config = dict(
    questions_per_image=8,
    encoder_norm='batchnorm',
    encoder_widths=[64, 112, 192],
    fusion='cross_attention',
    fusion_encoder_norm='layernorm',
    fusion_encoder_fused_qkv=True,
    fusion_encoder_bias='all',
    fusion_encoder_cross_attention_every=1,
    one_sided=False,
    adamw_lr_other_params=0.0013,
    batch_size=256,
    lr_schedule='cosine',
)
Rows from block 4 of the image encoder of a small model that answers yes/no questions on an image's attributes, named by matrix and row number. Each number is 128 + 32 x the weight over its row's rms, rounded and kept within 0 to 255. All counts start at 0. After the name is the row's rms in percent of the matrix's.
After each channel's rows are labels from the 100 images, of 14848, where the channel reaches its highest value: "strongest on" is what is common among them; "peak on" is the class under the peak. Only what is clearly more common there than usual is listed. The data: made-up road signs on poles.
# conv: pointwise conv (encoder.blocks.4.conv.weight, 112x112x1x1), inputs 0-111

conv.45 095 [139 131 103 164 180 122 120 192  97 138  63 131 137 130 189 144 115 120 174 111 147 174  78 159 145  80 131 118 159 106 114 201  87 101 149 114  89 155 141 116 116 104 132 124 115 127 182  78 164 144 179 108  98 117 118  92 184 117 146 136 138 117 137 240 113 172 164  77 123 130 119  97 144 116 140 116 112 118 193 111  87 167 121 161 151 160 168 149 115 119 135 172 139  83  99 161 181 146  72  90  97 170 124 135 158 155 159 113 109 130 171 120]
strongest on: E; crescent
peak on: face

conv.83 096 [ 98 179  93  76 160  88 128 137 148 172  85 114 106 162 133 126 100 133 120 175  69 152 152 118  85 146  89 135 126 143 184  98 165 118  93 144 100 115 164  94 119  92 119 105 125 126 124 150 119 163 151 163 112  68 136  79 118 135 183 175 146 172 210 130 113 136 116 135 161 151 102 129 113 183 149 137  79 161 101  57 155 106 112 116 162  69 125 170 128 155 193 132 178 184 125 153 125 159 163 124 107 158 177 137 110 161 117 157  81 113 149  69]
strongest on: black face; %; blue face
peak on: face

conv.96 091 [113 112  97 107 120 103 158  83 139 129  79  86 178 129 111 115 106 105  97 132 183 123 136 173 104 155 125 131 157 220  78 152 157 152 153 101 104 113 116  81  89  90 113 119 148  93 135 173 106 131 113 135 123 134 149 136 138 226 151 148 139 107 152 185 113 136 173 122 136 136  84 137 158 107 147 127 161 127 167 101 132 138  64 108 132 171 163 158 121 126 160 144 130 123  85  89 125 135 101 117  92 122 100  72 181  75 143  86  16  89 158 124]
strongest on: struck through; teal rim; red face; rim: green
peak on: face

conv.62 087 [158 160  91  76  85 167  91 189 109 113  93 132 120 141  74  89  99  82 188 166 155 168 103 146 125  97 153 196 168  92 146 100 142 161 109 104 102  92 107 121 152 100 130 133 173 158 128 159  65 139 120 165 121 128 127 141 135 193 177 126 165 182 135 111 127 153 164 148 119  53 183 158 161 109 199 116  84 108 120 104 118 111 164 157 185 166 143  98 153 102 141 173 113 137 148 138 119 106 122 149 115 109 115 184  89 160 119  99  86 147 103 124]
strongest on: black face; red rim; T
peak on: face

conv.20 110 [116 116 143 149 139 149 146 107 114 152 112 156 129 123 146 156 133  90 113 125  91  91 130 147 118 133 122 155  99 116 154 109 152 186 172 162 155 123 151 140  93 135 108 105 118 158 185  94 132  94 138 104 114 130 108 155 106 145 113 154 161 115 131  74 116 133  78 129  99 137  83  85 178 128 120 108 144 181  88  96 134  55 144 126 107 133 153  98 141 110 160 107 168  67 156 206  98 156  90 168   0 117 109 142 108  76 167 150 197 139  76 173]
strongest on: 90
peak on: face

conv.66 092 [102 140 144  93  84 136 147 102 115 161 150 119  91 124 125 108 134  94 159 156  94  82  82 121 150 165 181 131  70 120  71  99  86 164 142 126  86  89 141 106 112 170 155 108 127 118  74 163 164  80  72  83 152 173 131 110 128 121 140 149 101 102  95 165 144 120 136 130 152 132 245 129 159 156 122 127  92 148  92 133 100 165 112 123  54 147 131  70 122 148 151 148 126  94 124 108 140 147 131 174 151  94 107 117 201 130 168 134 216 114 149 137]
strongest on: E; circle sign; orange face
peak on: face; rim

conv.5 100 [116 142  88  87 128 104 157  93 145 100 137 127 103 154 112 126 171 121 132  74 100  91 137 131  95 139 138 131 108 156 153 138  82 138 151 143 147 114  70 121 160  64 131  99 104 139  85 147 130 119 114  88 140 155  81 137 110 184 147 119 121 212 166 116 188 184 123 133 132 185 166 161 105 134 177 105 126 107 150 141 134  74 114 128 191 224 174 166 112 109 102 128 111 132  87 126 142 115 165  93  53  77 168  93 167 119 130  78 122 141  78  98]
strongest on: struck through; red face; orange face
peak on: face

conv.3 102 [153  57 150  83 136 112  99 110 125  91 156 172 136 114 124 119 131 180 115 132  96  94 121 152  80 115  94 110 154  94  87 153 151 101 163 142 156 161 103 109 153 125 153 131 160 165 139 142 112 188 143 129  91 127 160 139 158 129 109 165 156 189 154 118 160  72 104 113 126 133  94 102  83  76 157  89  92 149  42  90 146 102  86 166 162 134 131 194 107 129  99 155 161  71 187 121  68  97 104 129 140  81  84 172 113 117 187 139 171 139 164 142]
strongest on: triangle sign; pink rim; green face
peak on: rim

conv.30 098 [ 90 172 128 178 122 143 144 162 103 108  80 102 162 113 179 142 109 143 120 158  95 115 116 133 202 113 124 152 136 135 122 145 160 170 157 111  97 150 125 162  80 115 123 159 172 124 151 149  95 141  69 159  85 187  77 115 148 161 116 160 128 102 100 127 150 179 118 151 133 111 192 120  72 108 150  72 107 162 144 135 158 151 146 141 140  66  84  86 120 167 131 170  69 132 154 142 165 148  87 136 100 102  48 161 124 155 173 187 149 120  59 116]
strongest on: struck through
peak on: rim

conv.106 105 [ 97 152 152 153 162  87 151 114 121  91 145 145  94 173 108 160 117 133 181 140  80 160 134 145 114  85 151  97 136 172  99 166 106 115 167 188 124 114  80 147 157 183  85 170 125 181 155 135 128 176 101  96 131 101 119 150 113 167 144 143 101 132  98 104 125 105 103  99  47  95 151 115 114  86 174 189  89 150  69 175 155 218  76 110 120 112 106 134 161  97 127 161 164 116 128 125 130 127 169 105  97 167  85  97 154 143  97 170 101 101  89 106]
strongest on: green rim
peak on: face; rim

conv.53 099 [127 116 194 165 121 114  91 135 129 113 158 105 128 203 127 143 140 134 110 153  71 130 133 113 189  62 181 142 112 128 126 134 106 148 189 193 113  88 139 159 125 185 130 154 119  98  88 130 101 146  99  82 106 140 163 143 195 195 115 147 185  82 102  70 171 122  84 170 139 119 174 147 140 116 162 145 156 152 146 111 140 118 129  95 139  70 162 120 145  89 118 149 138 123 118 100 136 211  95 185 130 115 153 182 148 163 146 122 140 137  88 124]
strongest on: red face; green rim
peak on: rim

conv.7 092 [ 82 121  85  97 112 192 162 140 126 177 120 129 149  95 129 119 104  93 161 140  96 118  86 162 149  46  75 137 156 165 126 124 127 167 132 161  68 146 153 135 141 170 145 105  88 108 126 142 120 158 122 132 132 115 116  70 120 138 138 124 127  88 115 125 122 150 175 129  59 112  68 119 162 144 132  90 123 116  68 105 150  99 212  95 103 179 195 162  91  84 131 129 123 167 148 176  95 148 139  63  91 119 125 140 128 164  87 160 172  75 155 139]
strongest on: E; black face
peak on: face

conv.46 096 [115 126  90 174  85 134 108 142 117 134 165  79  77 158 161  97 131 172 192 163 132 146 181 108 183 182 146 109 125 171 125 146 158 167 142 130 136 141 121  80  93 100  76 139 160 100 180 161  95 139 128 160  76  88  90 177 152 116 130  90 127 174 111 145  99 129 112 174 130 145  93  98 188 105 134 124 117 125 139 199  75 138 184 169 122 167  92 179 117  85 148 174 136 109 161 148 184 114 125 144 130 140  92 145  80 110 131 121 112 134  71  80]
strongest on: red rim; black face
peak on: face; rim

conv.94 106 [131 109 204  75 133 107 142 112  98 169 159 144  89 132 140 129 119  93 126 131 137 110 137  81 154  81  70  93 148 133 154 109 119 117 158 205 143 100 122 153 156 102 125 105 131 159 104 170  88 138 153  94 144 186 153 121 117  95 124 116  78 124 172  67 148 121 192 100 145 155 130 147 131  96 149  85 131  31 105  83 175 126 112  84 161  57 122 133 147 108 165 109 141 131 160 139 136 119 201  78 145  65  89 127 149  99 114 106 182 133 124 115]
strongest on: T
peak on: face

conv.76 094 [135 102 127 167 176 158 121 126  95  91 156  89 119 128  91 141 115 135 114 147 134  87 114 110 164 152  88  90 137 109  89 158 157 138 128 152 127  99 184 109 108  66 170 139 149 133 102 100 137 115 114 165 100 128 105 187 145 186  84 135 111 113 157 150 127 141 149 136 115 156 138  42 170 148 136 157 131  60 168 183 142 128 113  79 124 124  80  78 126 149 138 125 194 123 148 164 134 108 106  42 111  89 149 100 195  50 159  89 127 133 104 186]
strongest on: orange face; teal rim
peak on: face

conv.44 099 [173 104 128 121 162 124  92  97 141 175 174 101 117  87 167  74  97 143 140 129 145  99 150 141 118 135  88  59 112 163 140 203 104 152 144 133 109 155 119 151 130 125 177 149 138 200 153 127 118 138 158 137  78  98  63  99  97 145 121  92 110  82 155 179 178 133 127 136 127  94 204 101 120 113 126 138 180 134 102 143 183 112  94 186 184 108 150 131 106  94  76  94 150 153 176 142 133 134  83 112  70  99 121 120  96  96  58 135 108 120 163 121]
strongest on: yellow rim; red face; green rim
peak on: face

conv.110 105 [166 155 111 155 141 152 114 137 127  77 104  93 138 108 141 111 109 106 125 128 136 147 103 146 117 205 130  93  91 115 191 132  72 118 175 143 117 117 108 129 153  85  82  97 166 134 109  87  99  67  90 127  88 140 121 117 166 107  86 160 156  96 174 207  71 126 143  70 121 150 145  98 156 186 125 154  98 103  90 197 122 152  90  75 162 113  97  59 135  87 153 111 134  96 103 173 137 140 143 160 157  99 155  84 110 143 161 182 128  96 162 132]
strongest on: triangle sign; E
peak on: face

conv.11 101 [122 142  91 158 110 130 106 171 143 148 135  84 169 109 130  99 111  73 125 107 151 137 151 159 138 174  91 201  73 129  53  99 149 133 127 108 153 143 154 112 139 106 152 146  64 113 194 142 132 130 142 110 153  66  93 181 110  98 124  98 143 168  98  72 174 130 182 161 139 143 197 102 104  91  97 111 129 103 159 144 125 136 170 116  92 188  74  78 127 173 132 165 139 123 103 146 126 106  86 141 166 157 147  68  96 122 128 149  95 123  75 166]
strongest on: T
peak on: face

conv.57 098 [ 93 122 117 160 160 134 116 203 134 138 130  47 180 138 120 150 111  90 148 134 115 123  82 128 146  88 139 130  86 150  70 136 111 131 109 149  85 133 186 120  72 182 108 100 166 129 170 115 152 139 113  83 152 131 106 152 156  75 193 140 151 182 115 174 116 135 150  84 134  61  78 147 114  93 129 114 101 128 194 116 130 185 142 135  81 156 148 140  81 132 108 140 141 103 100 133 173  92 152 159  74  45 150  92 155 110  97 140 131 150 141 115]
strongest on: black face
peak on: face

conv.22 101 [190 164 131 102 191 169 134 105 123 121 178 142 167  96 189  74 136 157 146 159 141 123 116  83 136 149 111 118 166 164 127 120 114  71 124 143 161 107  92 144 142 154  99 165 140 123 200 115 167 161 150 124  89 142 160 173 127 154 108 179 164 111 146 121 134 141 144 141 118 143 141 150 196 168 132 118 166 128 187  82 142 146 112  89 149 105 104  78 101  99 128 209 162 153 126 170 146 166 108 150  75 187 180 166 136 135 152 122  64 118 177 115]
strongest on: white rim; red face
peak on: face

conv.99 101 [ 62 153 120 200 117 113 161 138 169 178 172  82 122 134 136 137  97 150 122 172 124  99 123 140 186 173  79 117  87 116 119 109 168 144 131 130 127 109  77 173 107 152  89 119 127 119  80 136  69 210 112 144 168 176  89 155  88 121  96 144 152 114 132  85 144  99 178 141 155 126 150 143 168 126  83 180 174 128 142 118 100 182 157 118 154 159 213 129 104 146  71  96  86 170 149 117 146 167 127 145 106 136 148 144 120 171  79 142 158 135 122 129]
strongest on: red face
peak on: face

conv.65 097 [104 161 102 155 123  86 124 123 111 132 137  62 165 126 144 149  93 124 173 138  98 110 130 144 168  68  65 121 114  58  39 101 142 193  86 165 126 158 127 109  85 146 105 130 154  99 138 132 151 124 123  88  62 141  95 143 125 151 125 138 112 203 124 102 117  70 150 137 159  94 154 105 141 124 130  95 139  83 153 105  95 108 162 110  65 171 146 161  99 121 129 157 188 160 136  66 151 126 105 152  88 143 129 132 126  92  56  87 171 125 160 144]
strongest on: red rim; triangle sign
peak on: face

conv.71 100 [124 116 169  93  83 118 135 155 140 105  93 106 161 133  82 112 162  66 130 145 127  52 101 100  59 135 109 160 130 117 152 126  96 156  70  84 137 168 153  94 154 141 193 102 106 154  99  80  90 154 117 106 124 168 137 118 128 117 134 177 123  14 103 203  89  91 103 154 116 126 143 139 121 137  97 104 114 166 167  92  95  98 157 119 120 136 114 121 148  95 177 119 131 125  88 106 106 159 160 143  75 103 128 133 122 160  94 122  59 174 160 121]
strongest on: T; red face
peak on: face

conv.9 092 [197 187 119 107  67 128 118 121 114 113 146 131 169 148  86 214 130 142 180 138 143 109 113 169 114 156 185 129 165 186 135 132 129 147 115 130 137 137 127  77 109 132 144 134 183 143 106 126 108 126 107 179 135 135 107 168 109 107 128 124 121  94 182 121 118 152 129 149 109 136 170 132 105  70  57  80 157  86 118 138 112 199  84  98 150 111 140 105 141 170 135  44  99 132 120 140  98 101 195  81 169 112 146 159  98 149 145 118  82 146  72 163]
strongest on: yellow rim
peak on: rim

conv.54 099 [ 81 172 142 138 106 106 162 126 162 121 137 153 136 109 118  63 144 140 149 175 106 161 134 158  73 104 133  90 163 149 182 153 204  99 118 119 148 136 153 148 127 123 207  77 107 138 195 110  98 103 120 152 130  56 135 123 120 120 159 106  91 128 132 163  94  87 148 162 116  89 142 120 161 103 139  88  89 142 149 120  43 156 103 119 115 113  76  91 138 179 135 106 153 162 148 105 122 156  75 160 196  98 105  87 173 169 112 169 114 156 152 154]
strongest on: orange face; pink face
peak on: face; symbol

conv.64 105 [143 160  52 167 103 104 151 126 137 178 140 152 156 121 135 138 120  75 102 168  87 103 102 171 129 113 116 186 119 113 103 149 123 153 118  83 136 123 147 163  86 110 112 161  94 193 196  97 143  93  60 157  94 138 119 131  92 111 128 129  91 159 151  76 125 170 117 149 104  80  64 133  92 111  84 134 136 204 143  83  81 122  95 193 174 136 140 159  84  78 128 131 155 154 109 151 141 137 144 170  84 104 123 112 180 119 118  79 131  87 149 136]
strongest on: 90
peak on: face; symbol

conv.88 102 [ 96  59 136 125 149 132  29 124 110 224 145 131  84  94 154 113 156 191 100 139 141 176  85 124  89 156 161 141 102 131 159  95 153 112 166 134 126 103 164 170 144 156  91 189 114 146 104 157 140  96  89 128 166 138 165  77 131 168 146  91 121 104  96 142 111 107 103 138  83 145 111 141 157  86 130 132 109 104 126 148 100 162 167 143  76 162 126 127 162 124 140 154 106 152 169  83 139 133  89 101  90 185 101  93  90 165 135 164 118 187 121 169]
strongest on: green rim
peak on: rim

conv.14 097 [212 163 121 154 159 118 104 142  84 100 147 157 183 165  83  66  83  97 142 101 141 101 129 108 136 181 134 109 167 156 146 109 112 125 166 128  87 139  76 151 137 109 151 138  87 133 127 127 119  65  76 168 193 126 159 158 108 177 142 138 122 101  69 204  70  97 133 119 176 120 179 161 133 147 145 147 116 130 165 179  78 137 137 150 131 135 180 174 125 176 172 106 128 141 134  99 136  84 123 172 147 164 157 146 112 132 144 139 151 137  74 101]
strongest on: red rim
peak on: rim

conv.84 104 [162 123  60 101 148 109  99 153  81 114 128 133  85 176 128 120 133  81 150 184  97 111 101 128 129 174  55 129  74 123 115 119  84 132 187 109  91 196 106 113 107 100  99 129 139  97  93 125 111 125 106 160 114 120 147 116 107 143 148 175 112  97 167  79  59 162 156  89 110 104 133  89 198 141  92 134  80 146 105 177  44  67 131 102 158  82 158 151 100 131 144 132 130 100 113  95 136 149 150 137 139 124 114 106 108 161 155 133 128 178  74 168]
strongest on: red rim; triangle sign
peak on: rim

conv.86 105 [174 166 170 121 126 110 124 154  94 165 124 154 113  84 210 122 128 169 156 166  95  82 183 178 156  92 136 148 190  93 122 124 134 120  65 126  73 107 130 112 170 119 193 103 112  87 119 142  87  98 166 100 186  89 113 107 163 159 124  99 173  59 141 105 132 119 118 126 137 135  83 193 117 135 167 164 112 145  73 128 100  96 135 103 184 155 133 159 115 111 148 113 103  91 176 126 163 127 190 117 135 108 113 137 162 173 109  88 155 131 148 119]
strongest on: T; arrow up
peak on: face

conv.90 112 [124 158 107 133 157 132 101  73 107  83 117 102 131 151 148 152 111 114 171 121  86 112  93 127 174 172 111 100 220 128 146 100 120 101 129 107 137  88 164 112  86 110 103 108 147 101 104 119 165 119 175 107  97  97 124 178 105 117 175  91 161  60 120 238  68 114 141 152 128 137 113 120 105  92 126  79 117  76 157 162 115 153 181 137  97 123 150 101 182 143 146 155 134 123 108 102 125 148 113 171 129 189 154 169 110 126 130 156 218 128 135 146]
strongest on: E; triangle sign
peak on: face; rim

conv.102 099 [123  87 120 151  92  79  57 142 157 104 111 131 166 120 125 145  86 135 120 163 126 169 100  83 157 147 142 149  89  48 114  99 156 156 133 127 112 113 142  99 113 114 131 146 119 159 132 147 157 177 113 120 127 103 114  51  95 110  93 157 108 114 116  74 118  87 190  80 155  74 101 141 142 113  83 104 129 111 100 146  46 110 119 127  49 146 150  93 128 155 193 144 149 127 101  63 138 146 106 110 168 204 160 123  88 110 105  76 155 140 122 110]
strongest on: red rim
peak on: face

conv.91 095 [196 125 130 154 148 131 134 147 121 106  46 147  75 169 135 165 118 103 143  97 110 109 148 114  71 125 194 121 121 156 173 125  89 148 120  94 147  95 119 137  95 171  36 146 103  99 112  96 112 117 155 176 133 217  94 146 105  86 111 100 133 106 106 139 108 117 153 157 132 119 139 151 162 108  76 156 135 165 151 158 101 131 153 178 165  67 123 217 198 126  99 127 108 122 112  80 139 139 121 138 142 133 102 120 139 140 142  77 137 102  93  82]
strongest on: red rim; square sign
peak on: rim

conv.24 092 [164  76 127 140  65 141  44  95 100  86 144 112 128 103 154 137 142 170 151 153 155 127 106 126 124  92 162 128  84 159 103 142  84 127 132 147  72 137 162 109 120 105 114 106 157 106 129 132 115 123  97 132 108 110 137 128 185 115 121 135 114 180 108 123 138 203 150  60  85 143 162  90 127  99  59  89 130  84 170 107 119 134 140 162 130 135 167 112 166 126 143  64 218 172 131 155 154  79 133 172 118 134 132 109  77 144 143  96  96  52  82 129]
strongest on: orange face; yellow face
peak on: face

conv.21 097 [164 157 113  90 161 109 144 156 141 132 162 118 102 133 182 123 106 145 152 169 131  73 180 108  77 108  94 133 153 125  91 108 164 130 127 157 168 151 185 112 129 119 171 157 140 138 131 161 153 108 144 192 170 144  92 107  89 111 159 132 103 239 122 148 145 116 137  93 173 116 160 138  68 156 106 145  99 113  74  99 219 150 119 118 111 186 120 152 131 131 161 160  95 136 126 127 164 166 185  98 142 101 177 104  84  89 122 128  81  80 118 132]
strongest on: black face
peak on: face

conv.27 097 [112 163 129 140  96  81  82 132 131  65 122 140 121 173 149  91  69 119 122 123 116  85 110 114 177 116 107 112 143 127  95  99 163 167 173 105 117 131  81 147 134 162 123 195 100 142 118 120 114 175 136 184 105 129  80 143 182 106 173 110 129 129 124  90 173  73 178  71 123  85 181 102 127 155 150 124 135 127 200 167 152 144  91 171 121 160 169 162  99  89  90 139 199 149 138 133 136 126 158 110 112  99 191 109 148 150  81 133 130 202 153 112]
strongest on: red face; teal rim
peak on: face

conv.25 103 [128 146 128 178 134  85 128 139  59 116 114 154  98 143 128 110 118 187 111  92  66 112 139 125 151 175 133 125 117 211 173 165 118 129 128 206  94  68 111 135 115 133 136  90 154  97 111  84  76  81 150 121  99 145  85 177 127 125 104 117 149 125 103 124 168 171  88 121 114 101 158 104 152 143 181 156 121  78  97 103 158 148  91 121 178  99 167 169 141 163 135 160  95 157  99 115  86 104 118  95 106  63  84 121 131 114  39 160 138 112 114 139]
strongest on: yellow rim; orange rim
peak on: face

conv.89 100 [116 124  90 110  84 170  91 121 164 167  92  97  75 150 117 165 114 107 178  86 149 149  95 101 111  53 115 100 101 126 126 104 103 152 172  86  90  68 113  67 145 122 144 186 118  83 139  72 120 170 118 120 117  78 114 157 102 163 112 117 110  78 132 109  97 173 127 184 108 151 131 225 101 141 139  85  99 103 124  87 143  73 104 162 126 184  78 151 162 139 107 156 148 127 114 117 136 163 103 172 130 109 108 128 155 125 153  77 164 149 119 146]
strongest on: green face
peak on: face

conv.101 104 [176 116 133 110 149  57 127 116  61  76 114  68 125 152 119 189 119 146  97 128 111 185  92 137  91  68 145 135 114 130  97 139 163 134  72 120 177 100 126 118 139 120 122 114 154 159 146 147  97 130 133 149 155 107 165 198 132 124 130 116 155 154  97 204 124 101 169 141 150  73  73 147 161 181 153 122 106 125 156  68 100 105 129  92 134 131 124 118 110  81 216 100 155  73 114 115 141  94 147 137  96 115 165 127 177 140  93 102 164 174  94 136]
strongest on: orange face; teal rim
peak on: face

conv.109 102 [ 84 127 158 119 125 151 107 137 136 118 150  94 176 132 160 116 106 135 134  93 128 178 146 110 167 124  54 149 133 118 113  97 133 165  96 160 166 159  96 136 139 103 141 150 130  90 141  79 170  91 119 133 104 100 135 190 129 119 101  84 159  94 131  62 113  77 180  83 161 112 161 173 138  92 160 130  86 109 170 165 112  91 107 120 175 124 142  72 116 123 180  89  93 110 163  97 141  91 166 110 219  76 121 101 147 169 162 109 192 141 156 178]
strongest on: black face
peak on: face

conv.68 108 [ 85  66 161  84 139 158 130 108 124 137 140 185 158 103 151 170 144 143  80 134 101  95  94  91 122 190 162 169 149  76 100 119 167 153 136  54  94  63  84 184 133 109 138 141 159 113 171  57 160 111  95 184 157 123 128  77 111  92 101 146 127 154 107 148 122 128 114  67 130 122  92 110 162  81  95  94 119 141 149 115 109 132 120 140 130 146 110  78 101 111 160 129 113 148 121 104 191  75  58 112 165  82 156  99 129 112 112  96 103 150 124 127]
strongest on: Z
peak on: face; symbol

conv.16 098 [145  97 176 135 125 108 170 129  83 168  77 186  99 116 114  82 178 128 145  80 131  47  45 121  89 106 143 145 150 148 134 164 139 144 124 184 145 151 172 154 129  90 132 149  91 141 141  71 136 123 128 166  96 166 173 163  92 110 117  94 118  83  75 127 122  84 111 147 112 140  91 175 157 148 151  64 177 138 128  97 144 108 122  99 114  98 174 179 135 139 195 145 164 146 127 129 103 142  78  90 145  93 142 114 173 147 122 146 176 151 106 162]
strongest on: orange face
peak on: face; symbol

conv.82 104 [ 97 129 155 163 130  81 120  79  86 142 128  77 129  76 118 151 113 168  87 135 100 144  41 126 178 126 113 170 128 134 140 157  80 157 149 140 144 106 120 106 119 152 136 132 135 114  90 176 105 156 127 148 143  93 111 207  74  96  82 127 109 170 136  93 160  73 155 130 128 119 118 153 151 185 160 134 166 106  99 115 123 102 131 141 111  88 171 115 148 162 115 149  98  86 131 139 154 125 169 177 175 109 100  63 160  73 209 127 107  58 107 108]
strongest on: white rim; hexagon sign
peak on: face

conv.80 089 [122 102 165 132  66 104  77 132  51  76  94 121 131 162 163 141 127 107 142 154 200  89 177 152 176 102 191 193 106 107 109 106  69 164  95 116  90 193 142 137 133 163 125 115 149 118 174 123 112 128 145 168 138  79 120 142 156 101 150 159 135 148 150 113 134 116 105 101 145 162 138 104 206 135 139  79 155 132 177 107 146 140 103 135 159 149 167 136  47  83 117 143 114 192 133 157 164 144 156 141 111  85  96 113 113 134 102 127 151 172 143 107]
strongest on: yellow rim
peak on: face

conv.8 094 [ 95  99 102 127 141 112 144  88 143 118 185  95 146 134 182  98  86 141 106 121 138 137 147 162 138 132 131 201 176 114 147 168  49  83 135  98 107 121 178  95 130  97  61 177 116  96  76 118 112 131 189 127 102 118 171 171 161 149 149 170  94  68 107 180 147 123 157 143 138 114 143 139 105 128 122 106 134 131 167 166 113 128 150 101  95 157 143 105 134 113 151  78 138 157  73 103 108 157 117 139 182  98  80 131 132 157 142 165  44 100  57 154]
strongest on: green face; crescent; yellow face
peak on: face

conv.34 104 [ 96 147 177  87 122 200 196 152 106 185 143  81  94 175 132 169 158 161 116 138 124 153 144 176 164 117 125 132 192 113 168 105  88 136  99 149 164 125 151 102 126 130  63 167 157  96 110  92 113 108 151 139 111 144 153 164 167 157 117 169 108 161 159  86 117 125 146 201 141  99 120 157 197 143 116 100 145 112 113 148  93 169 139 129 146 140 130 155 122  27 119 147 128 150 153 127 134  95 108 153  69  95 132 148 112  48 160 127 159 110 137 153]
strongest on: black face; 20
peak on: face